config.toml
encoder_arch = "mlp_mixer"
model = "audio-text matching model"
dataset = "short pieces for a synthesised band: melody, chords, bass and drums"
train_examples = 26041
noise_aug = 0.01
n_mels = 64
hop_length = 320
input = "log_mel"
spec_augment = true
win_length = 400
encoder_norm = "layernorm"
encoder_norm_position = "pre"
encoder_activation = "squared_relu"
encoder_mlp_ratio = 6
encoder_parallel_block = false
encoder_inner_norm = false
encoder_moe = "top_k"
encoder_num_experts = 8
encoder_moe_every = 2
encoder_expert_mlp_ratio = 1
encoder_experts_per_token = 2
encoder_shared_expert = false
encoder_patch_size = [8, 8]
encoder_conv_stem = false
encoder_layers = 16
encoder_width = 160
fusion = "prefix"
tokenizer = "word"
vocab_size = 182
fusion_encoder_width = 192
fusion_encoder_layers = 6
fusion_encoder_norm = "layernorm"
fusion_encoder_norm_position = "pre"
fusion_encoder_activation = "gelu_tanh"
fusion_encoder_mlp_ratio = 3
fusion_encoder_head_dim = 48
fusion_encoder_fused_qkv = true
fusion_encoder_bias = "none"
fusion_encoder_qk_norm = false
fusion_encoder_parallel_block = false
fusion_encoder_inner_norm = false
fusion_encoder_moe = "top_k"
fusion_encoder_drop_path = 0.15
fusion_encoder_num_experts = 4
fusion_encoder_moe_every = 2
fusion_encoder_expert_mlp_ratio = 2
fusion_encoder_experts_per_token = 2
fusion_encoder_shared_expert = false
fusion_encoder_positions = "sincos"
fusion_encoder_connector = "linear"
residual_init = "none"
optimizer = "muon"
muon_scale = "match_rms_adamw"
lr = 0.0043
momentum = 0.95
nesterov = true
orthogonalizer = "newton_schulz_5"
adamw_lr_other_params = 0.0014
grad_clip = 5.0
gradient_noise = 0.3
cautious_weight_decay = true
ema_decay = 0.99
steps = 11900
batch_size = 64
epochs = 29.2
lr_schedule = "wsd"
decay_fraction = 0.3
final_lr_fraction = 0.05
warmup_steps = 350
weight_decay = 0.02
adamw_weight_decay_other_params = 0.05
Rows from block 5 of the audio encoder of a small audio-text matching model, named by matrix and row number. Rows with one number within an expert belong to one neuron, the router's apart. Each number is 200 + 40 x the weight over its row's rms, rounded and kept within 0 to 999. All counts start at 0.
Before each expert's rows are labels from the 100 clips, of 14976, where the router gives the expert most weight on average: "responds to" is what is common among them. Only what is clearly more common there than usual is listed. The data: short pieces for a synthesised band: melody, chords, bass and drums.
# router: router (encoder.blocks.5.mlp.router.weight, 8x160, trained with AdamW), inputs 0-159
# up: expert up (encoder.blocks.5.mlp.up, 8x160x160), inputs 0-159
# down: expert down (encoder.blocks.5.mlp.down, 8x160x160, transposed), outputs 0-159

# expert 7
responds to: quiet level
router.7,215,156,120,182,177,207,164,260,188,214,215,183,227,159,220,178,175,192,224,138,229,197,206,272,199,199,211,244,167,212,254,271,194,159,211,223,274,214,145,184,171,176,219,202,181,136,204,173,158,176,166,210,184,134,241,196,222,177,182,133,160,215,224,180,119,200,186,275,206,200,141,198,219,175,207,171,241,270,151,311,147,167,159,180,240,215,120,239,201,245,190,232,246,270,110,247,230,193,108,183,170,186,195,128,152,125,233,178,219,188,194,203,150,107,156,208,159,195,150,167,133,230,213,171,249,259,241,230,171,173,196,194,178,185,209,154,219,208,209,210,196,246,244,203,128,304,236,225,192,156,184,254,147,216,177,142,242,203,151,178
up.13,203,214,274,219,172,178,212,274,201,194,205,159,215,215,197,256,179,185,222,225,159,200,216,176,242,186,147,200,243,171,164,181,186,153,267,210,201,245,285,208,192,131,134,204,178,258,229,277,145,179,168,163,255,185,189,113,247,200,167,247,251,217,211,170,195,152,191,160,189,135,208,247,242,129,240,184,198,171,134,183,185,243,209,161,163,183,212,142,228,159,185,221,176,148,118,177,226,165,196,203,151,207,178,172,179,216,176,191,216,209,278,177,145,232,129,180,189,186,148,243,215,126,146,313,155,213,195,156,185,165,137,237,188,180,167,240,167,222,201,170,198,199,288,203,183,212,278,248,241,195,200,168,128,182,239,101,244,128,148,155
down.13,244,162,149,153,230,127,243,210,167,187,188,188,223,193,135,202,195,226,192,119,166,196,225,232,158,180,181,220,208,208,230,155,71,182,132,226,243,214,178,161,151,184,206,253,297,223,157,225,253,178,201,142,221,167,223,189,202,194,215,200,159,256,276,174,209,216,180,206,132,192,176,218,236,136,229,169,186,209,126,187,241,148,280,164,179,289,204,178,235,224,218,190,225,146,196,141,164,129,229,249,148,226,104,224,166,176,258,266,188,215,208,211,148,219,257,127,233,264,175,206,217,224,188,176,155,247,214,187,235,126,255,231,169,134,158,195,189,202,242,178,192,196,160,258,119,153,196,170,205,229,211,184,231,249,160,243,250,206,194,234
up.14,207,246,183,217,255,218,156,261,181,193,182,223,188,200,221,276,221,242,249,191,184,160,193,271,239,186,156,204,210,176,217,204,192,103,190,232,123,236,219,257,235,235,234,208,271,169,157,283,232,189,158,179,265,207,229,169,196,214,195,265,110,230,197,144,276,230,150,198,142,220,145,207,225,225,218,191,224,234,187,216,161,215,200,185,263,263,211,132,155,218,185,143,170,196,217,153,205,204,168,235,184,219,125,193,180,220,231,177,192,196,205,143,187,225,229,224,178,204,180,223,196,186,213,170,200,155,156,226,223,235,276,158,151,235,208,189,128,241,173,132,300,261,252,213,157,185,112,249,175,258,204,112,207,281,113,175,199,180,222,275
down.14,165,239,241,192,245,193,201,173,247,282,181,186,201,212,238,164,179,226,156,217,208,161,202,156,169,150,193,168,157,184,212,207,191,231,188,209,167,185,279,185,183,239,148,135,216,273,280,242,171,206,220,220,221,261,147,200,260,117,223,265,128,235,206,190,166,216,98,205,179,257,168,197,246,242,206,213,219,163,158,185,185,180,152,161,164,238,257,103,152,178,197,220,211,191,160,87,266,131,169,205,182,203,192,187,191,258,183,166,235,189,150,264,221,157,182,146,234,174,241,120,241,180,201,205,202,155,168,146,180,162,213,240,255,294,175,229,242,260,211,249,162,226,304,194,208,195,131,209,218,209,161,209,215,154,261,182,182,185,205,198
up.15,270,198,149,158,213,198,221,271,250,178,171,224,176,142,200,252,216,246,172,200,237,226,161,173,234,278,192,160,139,223,168,225,170,223,260,166,251,129,161,225,174,220,197,222,228,202,194,169,240,147,132,168,200,192,250,98,206,170,165,218,142,173,193,186,194,144,210,197,197,199,158,210,117,169,214,182,165,182,242,195,198,230,245,197,268,200,147,172,281,182,233,233,190,154,209,308,241,162,219,169,162,195,239,153,196,278,290,183,306,225,156,225,217,234,279,210,187,214,238,213,173,198,165,223,150,211,216,235,237,241,157,253,168,183,153,201,160,154,183,193,178,195,216,164,193,96,178,197,76,216,149,163,191,158,226,163,205,206,190,197
down.15,177,209,167,115,179,172,162,217,208,177,240,212,204,215,176,186,242,143,169,155,252,184,231,192,225,266,203,167,221,175,190,118,228,249,174,258,275,182,216,126,160,127,266,211,191,134,272,228,216,218,252,192,248,226,144,229,196,208,160,155,212,129,235,237,258,124,213,178,297,219,162,230,196,154,269,239,208,227,222,252,184,193,193,118,172,215,155,188,249,249,155,188,222,187,251,248,96,199,190,235,258,179,222,153,194,169,241,254,169,213,242,173,188,245,259,136,206,123,196,191,215,228,209,180,214,204,193,221,182,208,182,197,223,152,261,200,217,192,215,183,223,189,152,247,127,273,121,198,201,163,180,167,144,123,164,246,186,235,231,235
up.16,212,155,224,196,229,271,194,247,146,183,153,172,190,94,152,267,254,148,267,255,182,233,243,219,195,239,226,201,148,245,223,212,165,243,177,215,209,221,195,181,168,169,271,172,154,228,200,193,227,195,221,198,195,240,236,188,187,248,185,219,250,187,198,226,163,235,191,283,165,226,219,198,215,216,191,215,194,137,242,152,202,202,307,97,231,173,225,225,150,132,111,216,206,252,167,149,211,209,204,198,101,210,124,186,217,216,199,190,250,162,212,219,245,264,223,119,204,218,259,214,225,179,173,212,228,183,234,192,199,219,138,147,252,187,151,149,194,186,208,152,265,254,198,214,154,154,157,218,205,162,192,244,213,162,312,168,174,161,268,261
down.16,174,225,248,220,190,157,136,171,159,193,189,215,175,212,201,231,162,168,253,216,208,246,287,118,241,274,236,161,171,157,248,201,229,112,225,255,225,196,178,184,146,216,136,158,198,298,188,205,179,228,237,207,159,129,191,138,226,149,143,231,160,154,165,187,219,250,197,167,152,179,171,227,214,202,198,268,218,193,206,235,203,197,189,211,173,146,184,169,147,153,191,246,138,190,106,216,178,250,211,211,118,201,254,90,175,156,294,144,209,274,204,229,215,212,234,253,209,207,146,237,135,225,168,217,198,146,201,142,191,156,199,207,229,190,207,208,171,119,270,154,213,263,217,151,204,194,186,219,185,199,249,143,201,174,133,188,189,223,185,241
up.17,223,173,204,170,203,146,193,253,233,202,167,188,149,198,155,183,142,190,165,198,221,142,206,196,207,142,211,236,257,214,231,201,174,184,179,191,110,189,211,142,112,186,217,172,190,203,182,253,165,204,227,241,182,289,152,245,164,202,350,212,160,149,239,172,185,178,211,230,218,216,185,174,248,248,234,223,288,195,218,239,243,189,282,175,188,249,244,220,149,122,160,208,157,192,258,189,221,197,196,170,176,151,220,157,179,254,156,161,147,178,161,162,187,93,203,213,207,247,138,121,207,215,213,237,153,193,236,251,160,169,241,124,202,178,200,175,196,200,187,212,213,268,204,175,229,161,115,209,232,280,133,172,228,196,228,213,216,186,123,147
down.17,188,212,151,257,211,146,222,216,283,142,203,229,126,187,294,213,220,244,195,280,198,206,162,203,198,171,173,168,231,260,262,192,223,192,212,201,147,245,149,232,262,225,177,272,239,277,115,257,180,264,152,171,210,208,211,181,199,137,218,152,220,248,164,241,175,165,194,215,151,194,196,215,190,203,151,141,237,155,211,193,156,230,240,189,228,226,230,227,169,160,196,211,214,184,138,125,212,237,154,195,178,262,190,245,166,245,262,128,221,228,175,180,210,156,172,168,200,156,289,155,195,192,281,115,199,140,135,257,178,124,208,315,178,235,153,232,244,214,196,196,213,191,221,172,179,200,191,202,210,192,195,234,214,231,232,240,198,165,237,271
up.18,218,221,242,191,221,190,220,131,192,164,192,152,196,204,148,167,232,113,179,212,158,264,206,237,222,194,207,212,174,159,250,189,287,173,256,199,164,184,145,201,53,203,183,191,195,193,158,154,267,199,172,167,218,252,247,267,237,224,241,207,143,204,257,201,163,221,222,202,172,219,224,190,191,247,204,233,233,152,174,219,235,272,220,142,182,242,288,238,156,218,281,201,167,156,212,120,147,177,164,199,227,285,173,188,229,244,174,202,208,174,152,190,136,281,175,143,208,128,171,160,142,182,213,187,146,164,213,153,199,144,208,186,166,215,224,293,201,193,243,178,227,172,211,228,157,247,179,273,142,163,190,235,168,166,271,172,188,182,176,156
down.18,235,199,192,173,307,176,181,179,185,223,160,290,193,158,201,190,154,161,197,224,216,183,202,176,200,162,152,213,229,169,229,189,219,203,250,255,203,205,178,201,185,151,179,174,204,166,238,177,232,104,145,142,192,189,197,259,211,153,222,270,167,234,124,218,191,218,181,200,270,195,230,175,202,191,212,180,123,119,249,229,241,199,259,181,183,149,160,245,209,157,144,203,166,255,137,222,208,244,230,198,184,209,121,184,203,217,265,180,238,299,238,142,210,223,211,221,243,142,206,219,248,168,164,189,206,225,141,247,293,248,169,221,117,123,274,199,152,199,254,156,242,220,206,170,222,188,200,211,191,266,161,179,90,201,144,259,185,180,161,210

# expert 1
responds to: thin (high-pass)
router.1,204,225,149,224,267,212,166,237,232,208,200,196,214,242,175,212,192,130,244,210,199,167,232,186,236,175,215,205,169,198,241,170,173,168,255,245,178,238,271,167,202,191,204,203,209,256,255,203,195,199,171,231,155,111,122,259,176,171,133,202,201,251,154,208,168,177,147,193,120,186,202,180,156,183,177,244,253,117,225,154,197,245,225,205,186,189,263,174,185,241,215,187,255,197,168,158,129,148,268,159,244,232,206,227,193,203,166,222,78,184,235,266,182,260,153,224,222,184,218,190,229,188,227,343,207,164,218,188,219,257,182,153,152,242,136,219,224,148,186,165,164,180,285,233,237,214,188,252,129,177,252,177,209,177,143,257,155,146,175,238
up.13,265,256,229,285,235,160,206,219,176,179,112,168,157,209,172,226,271,266,248,169,228,184,228,225,187,154,219,161,148,161,195,225,192,237,194,153,175,175,186,164,202,227,251,217,175,233,241,223,258,169,249,236,143,202,257,235,149,186,174,135,239,171,180,166,151,100,123,137,175,210,201,239,173,174,195,135,143,212,91,159,202,177,161,268,269,260,204,198,242,238,124,190,212,237,173,175,244,208,230,207,185,260,243,231,193,192,234,192,162,188,232,190,195,285,251,245,167,188,219,161,248,277,114,163,214,227,186,173,250,246,146,164,191,180,207,193,227,223,227,182,238,264,156,204,254,199,271,218,196,194,187,219,204,215,258,134,193,229,218,195
down.13,277,229,133,236,164,243,182,188,172,193,190,176,219,194,193,192,237,231,226,132,221,189,205,182,124,201,225,199,228,188,218,264,166,243,246,210,131,257,223,234,161,141,199,163,204,163,207,141,219,196,182,198,185,232,191,196,126,259,174,135,204,193,198,250,215,178,171,348,185,142,190,151,114,278,133,210,157,249,226,237,252,217,160,242,193,208,192,168,221,182,182,186,145,167,269,251,219,232,107,126,246,225,182,219,228,173,224,246,172,196,157,206,167,182,206,169,164,133,224,161,239,241,198,218,146,176,195,207,89,237,195,214,229,176,180,182,253,215,182,181,158,206,200,274,192,164,214,227,89,202,234,219,256,189,151,238,235,255,183,174
up.14,145,139,190,166,232,157,180,244,190,116,187,192,229,196,190,172,212,135,168,119,236,186,238,154,210,158,168,262,245,265,155,192,178,190,265,239,235,218,257,218,120,180,197,227,293,185,196,139,140,249,217,195,221,221,191,198,205,255,218,203,212,150,146,157,154,286,265,197,178,206,203,237,189,198,197,191,178,200,247,201,229,177,142,215,174,135,206,231,256,175,216,240,169,230,223,169,207,240,248,172,173,137,241,205,267,271,146,219,111,218,206,187,136,216,177,249,200,152,153,188,177,245,210,163,227,170,196,241,227,188,212,187,175,244,209,146,222,142,204,271,196,276,247,127,173,113,113,207,185,225,190,191,293,196,220,200,133,157,226,200
down.14,204,165,160,158,176,213,179,185,184,247,172,207,261,108,162,282,221,175,147,173,285,268,206,253,182,166,223,213,193,177,263,180,159,206,196,175,189,184,211,213,248,206,149,148,118,190,203,204,220,202,188,228,249,238,199,279,231,187,212,218,166,237,187,147,96,165,259,202,215,299,137,174,154,259,238,229,182,187,254,202,185,206,192,256,211,254,215,228,231,184,212,222,156,194,141,152,179,181,249,227,248,172,248,212,195,154,166,197,133,138,165,219,188,186,170,153,178,156,155,178,221,216,182,168,144,236,231,201,177,192,165,187,269,167,209,218,120,222,141,191,203,297,105,149,221,182,230,146,237,200,262,159,250,220,250,220,174,173,273,142
up.15,241,262,167,207,183,221,130,204,170,222,306,173,128,153,144,232,192,214,169,208,225,220,194,143,165,202,188,157,211,264,230,222,200,146,179,206,183,181,264,230,198,217,206,207,214,248,175,242,209,254,195,215,153,111,250,200,240,243,226,161,192,216,299,214,184,210,216,190,221,236,269,228,249,207,248,259,192,147,242,119,281,163,210,275,209,225,248,319,201,183,201,215,218,202,242,201,203,231,268,182,139,251,185,112,184,170,154,222,202,195,189,213,185,218,158,129,216,170,266,169,223,145,227,223,215,190,213,232,232,129,239,176,255,226,229,213,188,186,160,232,151,237,201,278,223,219,146,102,244,256,208,213,204,181,150,158,193,158,160,187
down.15,225,179,219,197,237,179,219,224,231,199,182,262,167,203,229,228,237,189,258,182,201,190,180,149,233,192,200,166,205,135,120,177,253,223,145,206,110,225,206,164,164,251,194,266,288,145,288,202,198,225,174,178,263,186,270,287,205,191,225,215,201,164,241,192,238,133,231,187,203,237,189,231,138,233,275,136,226,235,130,177,128,182,195,179,217,213,206,200,208,176,245,275,248,147,209,179,191,185,151,212,102,215,229,290,186,187,151,182,201,212,238,192,221,183,201,183,186,186,276,125,168,212,248,158,176,166,159,291,278,166,238,154,140,200,209,242,140,207,153,258,226,248,287,167,210,215,150,211,222,170,213,180,180,175,187,220,168,195,229,146
up.16,137,189,201,148,206,213,235,254,200,174,136,192,179,248,150,174,206,200,234,278,130,220,192,213,151,203,194,218,234,278,265,181,200,261,126,177,132,199,191,233,170,120,141,152,238,200,139,158,197,200,154,190,205,164,196,192,175,180,239,267,180,204,209,186,233,176,245,170,194,177,282,154,255,112,188,226,166,192,192,212,213,185,186,227,171,190,221,232,250,240,187,212,126,192,193,214,155,165,152,177,97,206,137,142,147,270,244,203,211,157,209,220,156,174,248,197,154,168,176,165,263,103,214,224,155,201,204,232,231,247,177,207,101,190,278,214,208,197,204,279,187,221,272,211,193,229,206,182,197,255,104,186,199,194,192,131,164,213,179,149
down.16,193,239,193,234,194,193,280,168,190,220,219,211,190,165,235,218,175,255,198,236,211,183,183,196,200,250,256,196,141,220,185,277,283,283,195,231,114,226,202,194,181,242,214,186,205,265,181,285,212,197,245,193,178,246,228,223,190,235,152,248,215,168,188,198,233,186,217,325,278,149,180,203,210,170,231,191,245,237,186,51,242,232,211,197,176,239,224,176,115,212,99,257,189,220,170,197,193,187,265,250,173,210,260,264,176,258,198,185,186,154,226,258,212,255,157,221,191,239,217,218,198,159,182,259,194,150,172,239,246,209,210,110,204,210,195,138,194,176,130,250,272,219,137,186,237,215,167,205,208,207,162,149,216,187,227,211,224,222,220,161
up.17,158,153,171,149,145,189,213,264,235,188,210,254,160,205,186,146,166,196,184,112,181,219,171,192,190,198,179,107,223,108,205,180,105,218,186,153,213,241,182,143,217,236,147,230,213,256,183,162,224,253,201,221,210,215,146,187,112,245,208,166,187,125,194,290,180,197,148,269,247,200,161,153,136,194,243,195,142,171,169,180,217,189,210,191,219,204,210,182,199,243,130,159,302,220,163,223,163,165,245,136,224,246,174,194,237,129,133,207,247,303,185,207,158,173,188,209,196,221,223,202,164,228,166,191,214,217,217,137,195,199,234,193,221,170,261,246,196,108,201,184,258,183,222,185,164,228,258,239,239,127,170,203,171,237,155,240,222,206,262,228
down.17,153,242,147,185,205,230,153,194,202,204,158,211,260,217,147,194,252,166,183,251,213,220,230,145,131,186,240,228,214,253,217,294,181,201,205,213,196,187,184,177,241,136,232,168,138,117,220,210,190,159,145,246,207,212,156,185,192,195,190,206,194,289,185,197,135,127,254,159,224,199,201,294,258,114,240,262,170,145,185,249,184,262,208,265,194,195,187,229,216,180,252,167,198,242,186,228,214,183,197,207,198,230,257,171,225,294,148,241,249,159,240,253,174,212,235,189,263,198,263,218,176,202,202,200,252,259,214,218,138,167,207,147,174,250,235,182,245,273,247,246,208,165,162,145,238,209,254,120,203,256,197,216,172,218,133,159,203,237,191,118
up.18,262,205,136,196,204,271,197,182,275,249,165,217,132,223,262,225,246,231,195,203,230,172,242,145,242,281,232,280,183,125,217,186,228,223,290,167,146,238,242,257,240,266,205,176,168,196,184,237,171,171,182,172,176,212,192,175,156,148,210,188,177,176,85,214,200,210,159,139,233,196,227,204,234,239,154,153,218,268,185,218,180,182,234,182,256,152,215,216,175,246,248,179,224,276,198,252,166,182,255,215,180,222,207,252,173,251,195,147,158,199,195,233,221,134,197,175,198,186,184,170,294,189,200,241,181,258,171,208,206,78,267,192,157,194,231,149,210,127,230,200,207,242,196,166,258,218,234,230,237,171,248,212,197,170,150,192,283,187,186,160
down.18,179,151,126,237,188,132,259,163,169,232,141,246,123,185,129,210,208,196,191,207,161,252,172,310,214,259,194,217,206,190,199,195,215,239,265,227,262,213,207,273,168,202,199,245,195,252,174,121,175,220,237,223,157,152,159,178,215,192,211,152,209,269,119,214,154,174,255,191,283,227,261,187,172,256,161,186,225,173,204,211,211,185,168,245,180,161,213,297,206,216,151,180,155,161,238,184,144,186,185,136,221,219,210,291,196,197,199,181,215,189,222,217,181,238,154,254,111,229,219,231,183,232,130,186,204,188,253,235,199,198,295,233,138,226,233,190,225,139,221,196,235,144,232,216,114,223,149,184,218,191,245,198,230,219,265,215,196,163,258,192

# expert 4
responds to: quiet level
router.4,137,181,247,164,147,201,222,217,190,258,188,218,175,169,139,220,192,211,175,217,153,236,178,180,208,251,219,222,205,234,189,186,101,173,174,213,124,165,166,187,202,297,160,212,172,174,220,240,207,172,189,191,235,182,155,78,124,263,210,166,98,261,107,130,237,208,151,217,220,159,236,237,212,198,192,268,253,248,168,138,197,189,203,218,193,175,216,231,273,164,173,257,169,179,222,244,201,296,186,182,208,209,206,211,169,154,224,161,171,205,182,230,180,161,226,185,283,254,216,164,154,144,227,174,204,182,182,216,157,230,215,174,190,168,219,163,139,199,169,252,131,124,174,173,235,142,167,172,239,179,124,156,244,142,180,217,147,187,164,198
up.13,238,234,255,187,196,201,172,212,195,146,187,191,226,251,182,189,213,266,133,189,130,252,133,242,251,234,258,261,199,245,253,157,163,156,213,186,152,209,170,217,217,275,203,176,214,236,192,181,187,149,157,207,226,190,193,148,127,133,242,270,189,181,209,137,249,190,202,258,217,231,228,152,274,194,166,198,289,254,213,236,164,254,156,192,225,154,188,172,239,214,225,163,200,172,175,259,233,159,255,259,128,241,231,189,168,255,192,163,199,171,210,154,160,259,216,196,244,198,164,88,268,142,187,111,232,233,283,146,157,206,220,243,169,189,201,246,280,192,211,243,239,204,235,161,209,183,172,201,223,193,251,217,247,191,150,170,227,236,231,231
down.13,195,166,203,133,233,206,229,232,205,124,212,153,222,205,194,195,123,249,219,246,195,186,143,296,178,231,254,161,245,235,234,218,220,142,216,254,186,222,178,169,227,202,208,287,204,221,215,167,146,162,156,138,227,186,194,148,101,196,240,157,151,188,223,203,244,227,220,171,199,150,198,253,189,179,271,257,178,224,171,191,247,162,210,241,177,238,242,184,174,187,160,200,139,279,211,148,226,161,258,191,160,292,192,197,211,248,185,263,221,200,166,258,155,213,106,226,225,218,165,173,241,165,203,276,229,191,229,160,187,230,199,215,198,210,237,224,187,237,143,267,215,217,160,230,192,217,203,236,145,253,177,296,175,175,156,217,279,206,317,220
up.14,170,185,121,199,236,163,138,223,182,194,177,259,172,169,151,150,218,115,193,179,147,293,208,168,232,169,236,205,202,194,257,217,209,186,231,196,165,227,234,183,212,224,169,229,235,119,260,245,166,157,231,234,286,170,179,263,234,201,201,219,213,171,171,167,212,252,248,244,196,162,148,283,157,172,223,230,185,171,194,209,181,250,209,244,237,230,283,243,207,186,253,154,112,234,150,204,214,238,221,195,172,204,174,242,209,204,165,226,195,155,200,233,266,203,217,182,206,189,133,242,286,147,156,204,181,228,232,150,181,226,250,239,151,227,158,269,194,181,115,211,295,211,173,298,196,147,197,171,115,175,212,209,232,190,204,194,206,155,293,197
down.14,137,182,157,196,203,148,225,139,136,171,207,124,195,225,122,181,126,170,239,190,97,208,218,220,264,298,195,186,237,277,163,271,152,210,261,254,234,169,227,228,196,268,172,292,196,201,209,214,189,161,191,188,202,179,189,248,192,171,150,240,188,214,159,277,249,302,182,181,181,182,228,185,235,221,222,223,175,153,164,234,166,256,172,219,232,268,128,183,235,194,169,227,231,187,238,188,226,238,130,220,267,230,195,205,233,267,184,106,188,135,229,219,217,197,206,217,202,242,220,238,188,217,208,212,132,236,192,238,199,184,190,190,191,217,213,281,210,183,243,158,173,253,199,116,201,229,208,152,196,166,243,128,249,184,174,242,239,197,232,224
up.15,188,151,140,173,184,220,192,268,221,222,131,184,233,132,219,246,208,228,247,253,143,272,164,117,161,198,210,200,163,185,152,183,203,193,247,145,177,152,247,167,233,66,204,215,143,205,157,229,196,240,239,243,220,222,140,246,201,233,212,204,161,198,187,221,191,175,154,169,203,236,102,202,182,137,163,245,232,153,236,224,237,239,191,256,171,144,242,210,206,250,146,221,256,161,292,150,256,241,159,193,193,218,225,160,111,206,129,215,203,199,195,247,251,167,178,181,232,214,153,161,171,172,251,199,140,176,198,160,215,164,201,135,215,190,243,122,199,134,153,204,245,158,187,203,219,199,170,199,136,228,153,267,168,245,176,218,184,175,158,220
down.15,189,203,197,220,152,233,174,258,199,180,243,291,214,220,137,171,108,178,224,236,149,108,202,146,166,151,204,172,180,227,269,179,194,246,210,233,221,239,202,216,215,186,284,188,152,174,201,242,243,147,240,285,153,252,191,199,285,216,139,200,280,118,159,217,201,151,172,182,224,161,216,200,192,177,225,208,161,236,204,140,160,229,240,173,288,218,128,176,232,181,145,177,216,147,212,194,137,208,184,196,152,203,255,267,237,219,152,209,227,192,192,182,224,232,153,136,231,210,251,167,306,208,163,190,182,229,123,171,130,169,187,187,205,164,261,213,224,166,150,195,122,242,226,151,214,224,150,238,199,209,207,164,158,206,177,178,248,166,187,151
up.16,219,191,244,208,252,215,234,211,234,184,160,236,234,178,198,260,249,172,230,175,233,215,313,246,241,152,313,173,148,165,160,194,233,267,183,187,268,239,172,244,150,187,231,248,203,209,180,248,265,235,168,181,120,119,233,171,225,160,244,183,150,259,216,194,248,191,207,207,165,240,179,219,279,195,213,196,197,207,238,181,263,209,199,206,242,201,239,184,232,209,166,213,163,295,226,274,219,162,177,283,161,217,189,233,121,259,217,189,158,262,146,208,250,143,244,173,202,167,164,230,258,168,173,164,239,195,131,247,216,172,208,208,209,248,168,291,261,251,216,156,246,225,182,235,198,164,230,253,229,178,188,216,211,212,189,233,162,258,193,154
down.16,284,227,255,245,226,211,186,235,133,194,185,200,210,178,161,258,186,212,189,122,135,156,182,207,205,180,123,172,226,116,101,187,173,240,202,203,186,199,162,234,195,141,209,273,152,250,209,198,159,171,268,212,234,193,195,278,169,225,199,145,170,174,163,167,215,157,236,233,106,233,200,227,215,95,240,224,214,166,216,226,196,148,250,242,153,203,215,260,199,190,188,173,295,171,196,181,137,185,142,254,197,190,233,208,208,269,156,200,206,206,218,190,216,192,245,254,201,167,236,183,141,241,203,230,210,173,300,174,152,197,258,179,157,182,225,169,187,165,174,189,234,235,191,164,214,157,258,243,283,234,141,192,209,290,137,173,223,234,183,240
up.17,249,264,192,139,104,150,253,245,262,117,137,214,196,188,244,172,219,186,191,171,183,211,135,188,182,188,197,216,168,124,230,209,154,219,235,189,165,227,282,204,193,164,153,193,219,175,161,251,240,159,224,182,216,152,245,255,144,180,294,188,254,231,235,207,232,159,195,173,184,213,184,196,182,167,159,131,164,216,189,239,210,293,191,240,210,229,203,186,232,245,188,195,186,205,166,177,203,153,217,270,177,245,251,222,149,201,236,190,243,231,143,232,208,193,276,84,143,268,301,179,149,225,241,273,220,214,227,229,194,220,218,194,226,254,170,223,104,280,253,240,212,232,207,175,162,208,215,223,218,192,191,235,266,217,177,173,235,207,225,187
down.17,245,221,210,243,260,208,254,217,246,150,247,147,230,267,175,206,239,168,253,269,235,221,201,274,196,152,175,127,259,205,167,270,160,214,193,138,188,192,196,173,150,175,213,264,253,183,195,257,238,201,232,224,190,208,198,152,225,151,193,201,213,249,258,96,268,248,161,146,222,256,155,117,181,194,234,227,185,167,145,216,198,224,222,195,188,242,257,223,195,169,236,217,220,177,260,138,205,179,208,260,188,182,206,246,133,249,217,163,129,238,165,189,262,215,224,218,217,197,169,173,119,233,164,246,190,170,108,247,264,186,168,233,276,184,194,263,198,213,215,290,270,173,174,228,224,180,186,202,136,181,213,168,224,181,221,218,268,185,185,163
up.18,249,183,198,241,220,205,179,173,232,110,161,123,180,165,141,208,204,165,245,205,181,176,169,186,252,196,248,151,266,191,225,251,253,189,173,195,200,276,210,199,152,140,201,158,157,208,234,210,158,147,220,242,189,194,223,245,271,259,218,198,248,193,234,272,196,221,182,190,235,162,232,117,223,147,154,137,231,178,182,212,252,120,194,230,235,249,255,224,217,184,214,218,212,168,173,235,219,174,224,227,232,195,168,192,162,256,278,219,258,164,245,224,194,203,260,238,190,169,267,160,248,122,254,238,160,156,180,164,216,227,180,216,202,180,214,161,133,242,262,199,200,201,230,192,271,164,189,216,104,200,198,248,142,106,259,279,197,204,174,284
down.18,201,165,275,193,151,157,271,180,233,213,128,144,174,159,203,170,186,215,202,186,201,157,177,176,208,174,182,238,151,220,180,153,196,196,244,257,180,281,170,199,180,160,203,156,178,185,208,260,142,188,161,216,128,177,134,216,182,159,141,155,242,241,228,229,174,254,270,195,89,242,179,164,236,196,208,172,227,198,169,268,255,121,237,233,208,203,190,235,172,200,168,229,241,227,210,221,278,169,164,200,117,258,172,186,232,198,154,175,229,158,204,245,290,164,188,167,213,252,186,249,196,197,197,166,156,191,307,227,191,91,146,218,188,191,228,209,224,234,151,245,242,114,227,248,205,211,211,180,184,221,153,231,170,267,193,231,147,141,168,155